A small multi-label audio tagger, trained from scratch: cautious_adamw at rate 0.0029.
Rows from block 2 of a small multi-label audio tagger, named by matrix and row number. Rows with one number belong to one neuron. Each number is 500 + 40 x the weight over its row's rms, rounded and kept within 0 to 999. All counts start at 0. Numbers have three digits each.
After each neuron's rows are labels from the 100 clips, of 14848, where the neuron reaches its highest value: "loudest" is the band of the loudest frequency at the time of the peak. Only what is clearly more common there than usual is listed. The data: short pieces for a synthesised band: melody, chords, bass and drums.
# fc1: MLP up (model.blocks.2.mlp.fc1.weight, 640x160), inputs 0-159
# fc2: MLP down (model.blocks.2.mlp.fc2.weight, 160x640, transposed), outputs 0-159

fc1.19:463526476445487634466494484524527496456509421485459479591484494479461419509541540476431550488481515502503445498493485707538507453528488515495525554496518497557468561539534493480510446487568504523569500495473441523573475550550485466466523439445506459476489435507473464507633459477485468519524456553473504467450463512494519564509527526501549571528514468513481486489501469509500501490454515487512489495517503451575504481504526493483492478510441457485528469469496524552522516479515487
fc2.19:477462505501507586494471529518493460462468481500468513498436513426498435444527538484515520493474451457571500475512421521534527453501485456522558497593533475544482532469576521541554562470639493507449492504476477522505461604443531478543493566478479563518432471552439466462504497481548530447438527550532469483498407457483422565503526507533515539494453498537531506535483502542485487485528465476476516499484465416482516456529501542529476489478443468503509525522559476516580532483417464
loudest: 500 to 1000 Hz

fc1.499:560420521455549546493520507436405439474484543496566454479496471485567487507543529487520513472516467472511466506514518533494488415492400466505520496509536535590475506476489551531516452491540467503578461483486493495525532506497479538548533492481498502561446502506517476448547498483566545501457545572562496580483496470475524615446475484502499524472505436502551491480472479505524445506489442541527435441487556592591502467482519515513490462491422464433439431532528472537447513458512444
fc2.499:537553516467470606463542584531496551479476479512533486504537498436491410467479541506565534556502490479450549533519533497575530478513447483496518458438414487458506505420478568431508541497436560452499489482524513521445427561523516475536519514422550479475502511480533501514492451522408490439472503482513520559590554552566466503483565504470485420544503471523464477527442538475522524507582472503514496438517484475498485472490467493455495503446432511562528528521501462463455516425511531
loudest: 4000 to 8000 Hz

fc1.519:488497551451466473515545488454494555464454508444530511563453491522442486508445554525518449519494499491520561538466519454492528614601497472483492462484519421525523532458444552499524467467489582545517495512495554513580531540519498545486464443543442445465526514575478537445576519407500485453539441545534574524438413477470459483442487428536498551457512417472538494552494481477518547484499513495504528496521546523488483487429498481501444530472488493464454445480539523513544541478483437
fc2.519:486502480550556482484535518544527535546468531536452503459492539511576448468438509572490473492515488548557557528504515515512532477515518550438494458484580485519485539513524543492497403550499424482464466448538571530561535489593545545474502471446456543539532571499549479456544488502585424477510400451471443498522502514503495495601499440536495511537485541458496449480516481467608529524513492492530469513509470573586511529462510466515493515456468507502521529476515494422491533536564555
loudest: 250 to 500 Hz

fc1.392:599504607511504490514494469487459458474489463461486429454490443486481566618476438482449493532520529484492479461508498480607503548512499504521473517539555466577481529473434476513473404593526564547452433502533543608569484534577559471492538542475508486523473423529518480518513472523513451518533465537556513511433454473471467532490512452477501511506440511505583470487472473493529502539472510520527495490481465486533511482454460494540433497448492480496502512478545470577453477462492520
fc2.392:452525482491422454493517527461451373448490507433506546460542494509521574566526526480534496550559536429469461490519460446505543560496460496521578471456534524536523523515449483513479493449470496493478492422497485527544448453497490501484538492434460451505503488535493547479497530514510458512524475552563517460513499486488523531534476477451467506486603586469501412474515537464531579551449524463573509460424550527484510476537572479491562544452562455436542473457432505538504494455508474
loudest: 500 to 1000 Hz

fc1.296:445502478470488471518488466485470473443506466483520476543547475444438419525428657565523497495434477453463497538522457592554481488521523451510481534489468469476435511535471507441521466473511532567586472474482511458558456519506388467463507493510517543510476467609506446497498505480503500483530444508545488476466517482445465511510477466453528524546539448535487477492427478537515528514565460508433491497451476495583514524499533511509443445534452442542451520480460474549489515465568470
fc2.296:432452498512462518530504535462510474439431496558558584544477487505487548467539526491469482513545465465504539432567484528516546492461531431482548571494462450535544518403528486499488539503494483486625534521521485547560454479509514467470418506422529430515488629469441454496488498513530565508499438555531528435487531531469479457525498543518489518578493500437510517508463504463448541469491423492459507506432504401467519477491539517518466506518493480437466456526550476507538521498501494
loudest: 500 to 1000 Hz

fc1.198:433533444552503555507418476488555533531514537434453495527523499497521561517511496461521537512525573559541512468476552524481444622533508447525534492451529476511449527444453489482529451524495537503582552498473581504556522530482478423493519432513533388526473530485472517534488576452460475503497490466494568497496549454503561513510424580527524530462468526465489492504492443421484514467474514523509499485490537505485475457428436435442516475520482506476539572495460485531547489529444576
fc2.198:463411531592443565504503485484485441532527590532498445470488543491491536529425529490454542493475549496570498525529493485522464545489559540537519424439565565469500486540532533551514514496444528545448481438483559485475504470476513537417471487521466437456577470522485540511525533597542510474495484534451448495453525484513456459461515490490479527445449530491564436470552520483535524486550480484450506541517579558533509500602534491468507511475562564512485538476498488477565535548551515
loudest: 250 to 500 Hz

fc1.312:476497565409528492496474516493512542466447442535472428598522467485545511521515471512514476572490617511487531489458522433547499488516480509516498487457481434496509478443483490501542532536561483457503488435508465471492455542545525466540574506433564432540515555551490430479539566509568477536500496505493605516490504494515512485412475532509454535442533535473455510494471559540488518533602477519494484447567511505464547531471458484433455535496507512545430478482418483480531493529440456
fc2.312:554524423520485527448461497500540522419493518521564541585560464534485505471508503534518479521455509515534490478428590513477560503509506569507437470444505487577512575450472453494582472507490584528488446514503489489507496523506477492490505577521532555550545479521519512494552470412473506584552561477494462491568466504533541477478562456490521451515494510502547498448511540559574467500553445476460454477591528464502536532534459530446547540494493458419445522451489487479551445513521545
loudest: 1000 to 2000 Hz

fc1.279:440488499472493474547505541557480480470481490554531472541578568571504512470491499486448510497507449479490518461516507468560453525450504591514493513529545482420470516502501474461526547504547538471493471578469476566531485333550448515520488496446546532493531463624473561483497459470471490544498480486475498487480514459500471595489491514510490470512482494470462525485552526517511473517643486570513496493506504450565521429482470529471483521502443483512414414477488501497465501475499452
fc2.279:546495473453504519496479509483518427512513449475539478531490483500508540492468493490486423511486557544535470496502519661516576459484512495527530461562498518494492574501466511504565503459564542501505441585426497453523576571471436539494524502466490525489495546486532463481540480546524550518453540540597496463534487491519512469517482428543519452547458569501552513504491540558525496513484528465486478556469476456461508620473533517474506423462441492498496476527491455469445532459407442
loudest: 1000 to 2000 Hz

fc1.46:422459482495515415480461462497481498483488588543500489534451514450468572556466502487565531511409459502535455438467524639502499456490489527530486455498501530485464495478521474456467528527509429510490523514428526535507531477527559458551503501528592574501452561418502516567492510508511476554421519511572493550461553502478560554525548539506501507561470529543463499528446506504543555448488496510536485538452494535417502406453496520484553472490554522575497476514500474503495544515489490
fc2.46:463462462506467457523490521462504463458492457441470542481474450504530578520492578484518468509482491433465420433553495493558500555487483486451559428500472505493479483484488498471471439431463533467493436464586488578473508457558411542465542506484526403583551556465475482479444559512596493521572508538512510452525485486509469492557476501490487557527504556448497494520499540486586467549522538474490541468472503456555466503547558561570507523447526445509519493452487482472487550503551465
loudest: 250 to 500 Hz

fc1.637:445495561504487485543516536546461494509439537510469535516537485528511502468462530481460496566467492482582438504506538545502535536546517426465489456556498473491513471501435512476532499482545528477543599516467506605523478496468476517488475526534421491460531488517395509474492442565586437535477480493496457512515461566548533523513489489492534541494465557518543516429515570457470522449532542510428457466478489511497544504437529488477497454492515449449536399466505515621476544503415440
fc2.637:454455556504489498487457539467499504581466552501369499498487537506552549570514500528476516520547586508571460466477518530465481490532481450443463529517486472499520514458505489511521454513429513438490581486514498510446569487557564534458465539536537506462572491532495529579504539533435473516484454466507499446511486500545539538512514489478551450533474489500487485452517430459535536442529534558482442420525474534540573478448439512451531465530475462490526525530422508427530472559595524
loudest: 500 to 1000 Hz

fc1.112:523419497493533581533557437504510477493480452447553453524558436530523478491542526519525547491511477447478498445474470554477480517493514446493516533488567504583475445508570480523559510517528494482501525441483492550537552502511476481459518470555534433578488426513552514516537453463491488490478580578553561529558552481471500472462565449491435460504500438463533548456462421548527500504518462492543582474477510551498479501532499483559578447469477438469439516561549521446493541537504562
fc2.112:499488399509461549431596473510462448555520476489463474514558590558558452484487547506515531448489543485513512539488487462506464530585442537542490443500495459533525509489516440487529488500461549501527496556513470528553469467499503509474500591481483503547580513479536535472550493499464511578471491499492480528551504453570538540525525403550521534491525459472590555531520486489534496543533481504509534406541519479517553491499483599485564554523516536493443610514522484460469538501452529
loudest: 4000 to 8000 Hz

fc1.309:564458425522454459491461567455534520534464535504428474564528498438480493540495528519543466452504549472529537459526505477515516479540403430476498570579535502534456507543505408486484469408546512513529489478528512444478462474559450445503517516454569488500478449523496485530506499494501438472508470489534526485436546519457507434500485485488510560569491454505502443475519572589519414504423544532452519486537490524523543526480568544454487527517451539467562480563452457453461566493517530
fc2.309:471505482525515572452530525505473515469524457509395540456485512464462496494507512460501538477503526470512455477507458527391564515544477428528539432513545592475491477446401494528496504521566479489469513490519524472561542485487579448512584550546523533574474513553544491480559501470583547574418545526459545452481519413533510506474480473517458462467527495521522514495507511447545498494522478570516425506491510513506446518513483471449529532437538592488550515505557467565448506490513467
loudest: 500 to 1000 Hz

fc1.216:554444475375517524486493499579461538506514516543433540517475409442457574510486502522504516558486505475491460502468541480474410502490427527471525473519416440566438463482466482491560527481526450481521488522518530477541559488505513517531473551485545420529574498510510498520546475475510516537500492442582531495515393448483557468430543462536485442540474474541396551515536526505568487487540442538535535441523508545464543467490464498488490428527518513513534497566490470507509470507502497
fc2.216:539488508471520492488498435542532469555437540567433512489532527561503465485525499505537475518476571466528408518483513496470525496499487563534466480500405549449464479500514537499550468455532518551441491417473480475483586450556481515494541587583490550530510504496545451494504439482511461453551433542554565538552480557500469493491513484453525511495479476566576477513475483493483437508463545513422497570489513425404484482490542467519518415522538560459557496446546530489473487497491542
loudest: 250 to 500 Hz

fc1.11:537478521504560521555497444527567580550492516468600441429538482581524475573541480426522503510440555442515528509491477510611547500517505428522508520562530472532470527526516462538530420488519506495514524515471495516477460508519517555500491491414530442449412456533523556508462510509558497477484489555560495466523520488530474511485550505505490478510542468553516445481426472590512436500529505521449560473476569494518573447492453482445414505465441500528448476505504511527489507434505511
fc2.11:588518508480473401428500505498417474501519478488488518419562461488452486516548399515496553543554514518477542603427523492488490544510532544486562514533589523505511444506450519491502482387525510505559516572496531506475489453562466451518548553514493553567509479552551465429531514546466501477496521462464518474540448531494517429506429447488516485475498498509434497563530474496462541477528498504477498499448530491502483541527603478522549437474467486514587501545486488490453529497502516
loudest: 500 to 1000 Hz

fc1.213:495474515528482503609491509466424522505475458472548461556487445508482488483532511470476510479541512583435450485499485555525480559495500506526476521487491450447465547435536517507510553602568421493482591476566487443439554524516568543463519516497487384479447490549497472539553405498499480550500520526461554539505418510507524505476540489530501512516530495482409535510494496456533456511552497547513546509532550476532482442450485485417448492481497444450497487479503444489554539505504423
fc2.213:492503507578504467506497404458390484419470459542512473452554553460539511497498560527443528491558531476527541574483577512528534513502505500489492472478481505518526472517523493521526483509537518472512490571544520517468515480478456443443540490569480514536501520500494518426528437456577439528483484528522514501521543462498482491526517467470527469591559477511544481427583520490551520509553436583543578430529480446514471552523537531438478479463484556474396548446482541476532540554501466
loudest: 250 to 500 Hz

fc1.351:552529502472563418591555525498487492426542496491472473541546404488453530538503651486526541531513523521483489446517511469563451510500504476567419549522474527422487420484426478512520583425485479518423536531470513538504567433475439485514539479465538467544462496451481485526486532487481481555489516480566536538459500546492502532501479493513489471515453489499435518499492471511532500493553491534498552422583454491517535501530497444482551456611478523515490466501487502520497515492515520
fc2.351:570484491556525517518442492585538497483533475477562452474398537529513429509475529481525479453509610484493473534458492570516500443471550488480471459463507476498498587509505506473475488534465543508488494534398471453486479493472456491532535544530445484472549490388500513514480523519590458464479490534505491503555475468549528393499457467525595453541437501496530555493553506473459483494598491450463545496491465493476425528510464537510443471482456481506490533563545437480539509475459511
loudest: 1000 to 2000 Hz

fc1.384:626480493514437468446486496537491507530491453422502535496502416500408495584582504502539506498526457571495502475466564481553482503549505505472473542489518515574437537506525450476477487509490430479529503531563489527532507526445480475417492536467528539535463522481481482556463523546487471561475527521442517516491476474436543544546617529496559488529568501473468452460483549543540565485536565512566460446502509528439511500473495478428463571508505465471458500446476470455505560533499488
fc2.384:484522515492553481490419490466449529528486481482541523509475524568508529449549508467530464478469494454483539573479456460494539535498502464514561481514474577503583537520484543531448487474544573454529478517472437519579473511536563495477460478474505525431587434525435464515498463443535528487489510462452442516446456536435510538509525613493581560495525463509509543543449524478532506428525420526498539521551472563434521524524545482521571538545487529525532497471468504599521503569519486
loudest: 500 to 1000 Hz

fc1.209:504471474514433492549490400451500531497512495509529432522505472509427526552547487537489482445494514489514514463494532497556494532478572508539501518501491476558526537450566456457511515520477496506478495532467544544518516509539501436549622529507525480484515505479485565467537523468458489544479545450555542446472590527483506492553577525484460510479448326537420524350559499545526506480541550533520543502505492520465521520492447509453541492496514509516448481436483479476514484462518494
fc2.209:589532539468551514394498489520478493510531446516456451482487537552505455503437549471471460474516473450471468502501519465523450417512558521444499511450525550414551476465478494505500449435487524551485572537562481485514577465534509514454457442564505507476468486479457449473451530432473532546452516580529489491518503555434510420543498509556520519455474524481431511540494473462514477521509573470503509527476586512491480467577436582516530534451498488558532435497519494562450469499536463
loudest: 250 to 500 Hz

fc1.441:475484473515538548532486527497542548452483476432471473496485513466486457508526464483520528495485514474486534475495492548520501559548515449501550535514535456431503461399542545505526525580589443491473582524543500525444478472511552479537533488521497490528454467501465563407543554548520499543514466458503546493435494502526482455411537487537483572532555524515485493502513489472494425466500539481468564427528551479525497477538451462374469512468468530541531403525433501535543540466538600
fc2.441:495481527479512492570511486516409445588505586479554464527496516547434500533479509489515488537518474501401485503522540533497519502511401496507527448521436480435532542509450555466497411433550503452469504497468472521426553524465487476478536526510500548533556442508522520456457492563562520474464565514424445473560476521491478538491531561429473458491531498539533487469478465561578591455457526553506526485475461486440470455509468530462521510543520515432543537539502490431492497436530519
loudest: 250 to 500 Hz

fc1.271:514499478433535505455437502544507514485527468440490462486496525514474480510536511490498513490472469510512451508488564507471473562619497504552467465517574505617496537516447466493479446481641430488584489433518453504550503460554501499486503558427540520518535522493429558462576467488483516512458491494480510464532465517492499499518518475541556586465459483496523463527535460476468510592535537557448433433515483573497549515562479436499488473516454552458482548500507514561484491505450466
fc2.271:512470510557441526463478562501510474481485505535539518464480515455478523513567494518533528536530526447527491521473486448524500565476497476476516547566515564451491522461472491564478491550614480528500541515490430472554452513492547449552520533501457488455479466483494525414557511490518535387482541553578456521514472512438534544485512436464527541515549471486431464565507511493460523453588494511511418484426454526522476439492485520520497468516557509525511438555546521573552454440476600
loudest: 500 to 1000 Hz

fc1.67:571380435512553543478518490468482543487452513475443483494522554476556596499577529414506591500509523473481469538579533477542494523478449551565484509542471464541496541519524455459597492491511512509497519488501508501547528486511451509457442508499504459534535483548525530369494449536468493550496499477541501464467522497435488564571504518502448480469504466517444587545491479504522445424517449489496513497495590526527531492428528520494431460500442472467479447555512516498474514504494481
fc2.67:496563506542478521521550489504491506496542480467598536464558530510510472435532536553460440511553476478511423504547538543519490504458534523472511538482468541535586553469467548517495481429555536508508517499559555499567542511486567517530474529500534518461550559418534518441494536473477485536524535475485437529544524565552485525492548467512540459517449452559619510505456529476502560446523572521567437514483479506516487516477541470484508537463534532456520534465487459530444559623468547
loudest: 500 to 1000 Hz

fc1.361:500473510434444462556466482459430465527423500488567478486522414527458548566561419479484536506414493462541464430517540486515401535528465492478542524478464504535450524551561558506489417498544484458482504505445548561575538479470517502499527483482550447498449484495437536466461496509544516487561473566519421466479512462466535493531520526465513505481471408523540481544541435500558466497544516517589575513480523541472508462477422487446531482542454508502503447484527494522520533541499509
fc2.361:494462456448440519461578489458457520398572505470526494483509523504500481569507503474545465508494507474445486548503467492488514453531485525464630543576519532504508489469502553485555495545519516478551441493533569542507451440471506499495501482520450543547531443603457484503396486496522446430498493519538578473535468497513516524496500486501474523446498538508496395515511504482498445449495501459490565504427527421449456444562565575462530525478512484459547499516503495491508505413540475
loudest: 500 to 1000 Hz

fc1.285:486430518457502595543499507468565494505483528406532489479558456437437485557538496474484557474485512516491495437532513560581395603574464518509492496481528489437581509499501478478534494548524499504496470438487495524479468438474465496469534453463462458517513399538489449479468513460459488568556535597490504487571463522527479473417551489501546559515492485535478482535494478490496462500491424463441514511466476504505508466418469468534510531520505445462508458468426525530485518436534477
fc2.285:558436499453520448526494526472444466535472507480560488558484498528515441496486506534526538498468479480427544495511537445533522471540559442488539454541384498522524452447593491547563504525501503481490497513542497534529404501496458470517511532471460523621449510542426514513529459488490480575475464488509542542574513482439563539458466505493527527511502513469515432540546508475558511556436441542520565483448510529476438471510547517528511492443474501417543464560494480541581506469449510
loudest: 500 to 1000 Hz

fc1.504:489546568526459523656483461518469488469476418473460481504496482527520458516491573533568486520546508485502516434451506444556451502497512393515503594497535481555545518378525474489509443442542522514493496448531491412585517467482440454499500531471496446473504460528446483479543480492445469544496484511493511519502448517480473493499454535518533537510587457499565515483482471528499538483578484515456467551467452553531519553482547429504466549443470500471483528528471513521470512477549491
fc2.504:502406499484483473543553520460493469489509493416474525507473481470465489520505554511464456506480484477555492530503462379563546488486529533456532427496523493581495486622528507451510488475416528531546431466488508581484519451544483484444515473461483472515500545514503560459392476519548517552528519517499531521505491554538527520547531500467504452446637541520447476463488483463463425528489475455477542496507467526458481557577509512546542529483556523445505482487459463476507546491554460
loudest: 250 to 500 Hz

fc1.18:490499443553449496533485531498492533467477525446455533507558515412508465488530511499588511469446528507518484503499542475596582531561505459522525459561570515523493532496519549514494429646499434510520485450499582547615533473469469504511476474524439477505499499485518503467439447540528467513424484515516503442551481458464485538502589529532507503375530483503497530524488551458518480488516551482515507520465492470463523452502513478446502475437463533511558562489524461500540565488466532
fc2.18:529530569510532475512469407518500557474493558487507499483478506480557469447502504469497473469500520500511581506563507533433575505512527457605459514597445499475555524532486549486460568467463427465537522474434463436522515560565538516519519528491539457506535543506525421513543502505434465494514522481483485584477537533489506478503455529498523470561480439529490508478529474460496579480535522481492444524581479521564501476506574482505484482444496504495565595552541472528426529567467577
loudest: 500 to 1000 Hz

fc1.80:480500447530523542543467548597511465428434434411495526547576542568482538449487568541548532514453496497487477477546505538547510472539515432504495468481502461454519477551466474433519447550492425623501543511551514526596547433505482440502512481536475509544517491483510514513466471511497536489460497514504508562443478500466508484488496422529521579484531493481485482525447532514483445467457525548519523560486514513463555454480426482477532499499510554535512472438563501470414490453423477
fc2.80:481527617554520540520542533539542479474508490543515537448467527498446533477509536519471495512496494483436507427425540495446550507475523579538521529450495554450535555492517418462522535466481438474547478476412536469536512472466402531532503496467481567476551473513500463520531484464479491557489441478507544549506480484463491534465468597474517602455515452493504552542497499493515544490507389498598497501504509473464468443473530482418559489467507503477513590486542436531499505526502530
loudest: 4000 to 8000 Hz

fc1.532:547525538372481505527511462521455438456479525461531530604471530551459546535513586463505492506526526463472471466521515508498534553451416540496485471451476508508488526526498575441473511577517544502505514505432479552555564534482455502538468530523482517530505422462498441496453524550549499548467512500523515493537502503463504457544581534439417457465530568562514464459547513515465523521533475457490511510491550479481496521447510507516459425491431487497597492483610449505461512459464525
fc2.532:505467533520559555425458522519514494480467488520465502546538514495552479432492401601445440531542489510548516491528502541532610475513444523489460480445530533520561500474455448503547512491547499506529548500516445480552553469444557498515528476460497523542538503525537460526469464490496540473477519456463523494500477439516526547503499469523542495458551459545541485502531424523524456471523539468488527581480457393502495488475411559472449466559498405505467521595548543506559457465557523
loudest: 4000 to 8000 Hz

fc1.164:503464490516478559582538472522459488478485496483475461505530492457461504556497483500470518509488588525484513517487499465480495505484507539501491588493557469619534520424484467508476492516469440545479524434514472480518525572527507515465502473428497454549471528518430501469564478539519506538473532491502509466518469494456604500448466513448552610495559481499496478455389462533501505517424529576504531445468549467495601496507538528383473540501411453508473519511475461478540523531453534
fc2.164:538490426524437477548484506504453551538479523547509464500573525536501454523531478462479439483495584574491564459499483477498448546556494508522451541480502533554477527538485514571449399499484547495486508584559546468548509410514505523493508504541488531492482432413503487530550484504485507504520469481604502551496447511448545466532528482573549488561531516523455490533512462532484502523444509512523474482475496524403541485502458487531401476507571469516584530537483535511512455488543397
loudest: 2000 to 4000 Hz

fc1.574:492474460526457466579492497490507529462548515447434506517462514552497564489508564545502526569455535503517453494499474477474539474503492489524441443484514487606447516478526540459588437480494494565535545471485510424522519515565428495527444572541438507503509441475486501531579517409510453534428472469573574535450485517501542532596550493523439497534569500508453510479501445435549493499480503474511453477539504498556490555484525471511503565572506549455519490518518486489565432459505491
fc2.574:486487485435551513496497528485524488452430651464515522497527531455424505520496559585487546493501546559485439465482520476465485420491452520478513544440485545486435411453465472534542534509505479414436563507512500481480516577501494487467543481471534523510502501435569515521514487474466555519494475443511512519484489478556475543573545500571445512477486525458537469532478517486477507500473476501494516521467504563376531509513515519511426467496422561529454457485469418449534496514544453
loudest: 250 to 500 Hz

fc1.396:515461514463493451518534477467524455475436535540481526524572441529509553536458497521519615501470507511506454479460530487531483505482476428472535563525493446506499485474455540529502455537468502517558486493480575503440531489523469514515494498405467417536415498565496512507446517526603487482469422525499548570526536428522479561561507572432462609436528532526501498496481496506497461494593504522445496586488488439486503507463432518505457540523464484515475489449484519537424488528524492
fc2.396:492482516476460477524483517502491472474453504455468498530581484517536497508490524461523516480443505525443555477486504540485541474494533487529678589524424525453562585596421480517519514557481494486487491543499474483546494486496503474520503549525529641545493464463518449519486494438506505530442481506488508515532499492530483533442529477468521547553545488486453487447427418586502521475551523502571488524396469473551520431497509500522472484531457476483496506509539527513521563473483460
loudest: 500 to 1000 Hz

fc1.192:482474594544520531485526498458606484453514505511477515457497445494491473581522473527452561534508544456494509404509545558486487526451527576482547509497482461528477479482455547524492467514466528493452513494481469581467468493539516458460509583425466454523514511467432525481555489519580417496442512498524554544501451515540577529436544605545490493485531509510516483555493543602524464512553511478514462485549501510485517546472448460535386475519508501493518518505464489556503536500450434
fc2.192:494480463476528533526438474567514552511406588602495579513485484503486541461478450494527548518515532487496442463504532488508483508445471411504495531483506501495464537502524507472499491522531519474476511449518440487499588477467581556496539483524502519470545578496514488508560518493489519563536510513489516510519549558502467488403556557433494540564522465457450477455454477563506529430480567606472450574550471494488481483492588471512553485510550520546492503546508502502522442461419567
loudest: 500 to 1000 Hz

fc1.592:485570466478536464527515480517504491508540445534484449512496474538499473493460541509559482514476536473502470425470486584475464544496487535528489473495552499389449446396475468444525545514503515505527520536481492518462571523486423514548537522440531515568480533478486509536487481489447457538401538521495543533437467512423529475500533525632457468545478496517487495503509531469471497521605501478531592446602506486531518511483459460466568488527511450498477402517443484500502511556507487
fc2.592:507477463515564484544560507538508511465531513556496514496458570468515486431428513500496444488504613440524401442538511497476484522529497549451466552473490491439514626491545529522551476544528561501508457565448527512488483430457489481487532490517453539518539473486534473477507483503598521504568466558442473486542479517536537539608521434533522509564475504459498470504472536512538455515529534567542507436544473441521475489579467467502532492485462509505529470489498447443489523423485443
loudest: 1000 to 2000 Hz

fc1.428:556531462514560534488537433481500518490435443517523451469608513546515499497479580610519501468407484486502530549560454486534511553526531435511485605518489467492480471501510461503492446500542528569553485520484491532551475415514460526522509459505539536487476468579460455456532504463443472478546521497519490494483486489486494540455473505491535511516590473494477496531455477518509547475541520510543538463469468434541497427499453486531542500577383517508461400504486498534560438488448510
fc2.428:505495514490500387496533556444494487506482461558429541487542493550542579482523588446510410557487467489556529428491503540541582552473527469432481498488510460502543581558469543528493497480469517450499503484532488573532526437509481549535518486390490434493567621500527484452495442507561531548479486542503528439481512507508501474541493518492499494513519523513463526554522554458501523527434506480472509549553486443550515499547521449549484528525535514457539494520450515500515525496554410
loudest: 250 to 500 Hz

fc1.424:512456509568483524507478479474414508465446463522565457533539540525470586571417474459559491541512456517509440451561513489583500454458488437564391437490440466447493538449518518515535481498576465488524516485475538533467544523476403536459469461482517468479493541495505571443450435495467513548511476522494483453498463498496474454473496498489490481542484528491498585583514523528508542569528472535488446518478509496492520460455532468498576558442435474523561510574471508508543475488455517
fc2.424:555463530449553502473504506476452524507450496488529487506498476483556503494558513463433460485540417493495527499536472557529530436581592520503520482479502538585522443471497510536538465471567543522575579504486551529520526445506467505518467478531512480538585539536461498485513563612539459503515540528508572557545579467418521509441490459477516469530475496466647561526558474536469460561486553479514523474495538524489467519468521497507506475446539513524512464454481505512538540465557524
loudest: 250 to 500 Hz

fc1.292:422478483458524556564467469538501497552498442462435528588461474494434600528507491447416536469500517467523569486548506511481525561492476409506466499569443523541427416471513471480512471535516552559531486494512590493487553544518428529530508466542516493512391492500520491421495536476446528486492487486482531550520491586413575528531500474509432495506459496494511492502454551511430489457468465492543533477485502518499524469457513542534536476550486472441554521443482473524495503449486501
fc2.292:560454501552452516612563459503419526496462455517521519453521456502502497533569499543448605531544512415457471448477455540495439476482475469470452543492514568519498468547437452516546503499499474447515525419522556447456542534516508505544487541468519446551547480520486561535479531466522510500548511474460514466542471496503494539545548500454496475565501526496502533426598537500518492478560494521449590478548488534469445500486450508436464470491510572541424538516546463459481482490555478
loudest: 250 to 500 Hz

fc1.537:498480505450428446479506490546436573494529535499402486490530555474521478472505519540564523527422511531514535526493500542560556515428443519504446542530508402506454491516423451480578512557534469514553537502542501504514547487452432541580503553479479500515528431525539482442528524534541496514457518460485494450485462538454480599496496564492502506507487456520456535535482494556492524475463459496496480514472499584558517480478552471461557559511548420446443507477525549482553444538511420
fc2.537:521558499524434518483534421392567520425579438486526498502473525493432479500559517476475516471512552466519532514560459455446491510485447492529443500495501525497471426499496554523517534410521541506519490472466495481545511468496513538473526475531441501509487464556560537462509441470521538459531553453406466483444476468464437538470577438533424561524497504480508502503523503565568581475461523585476548462494523453484502477519468509529461481545500570543494535549442544503557473466561484
loudest: 250 to 500 Hz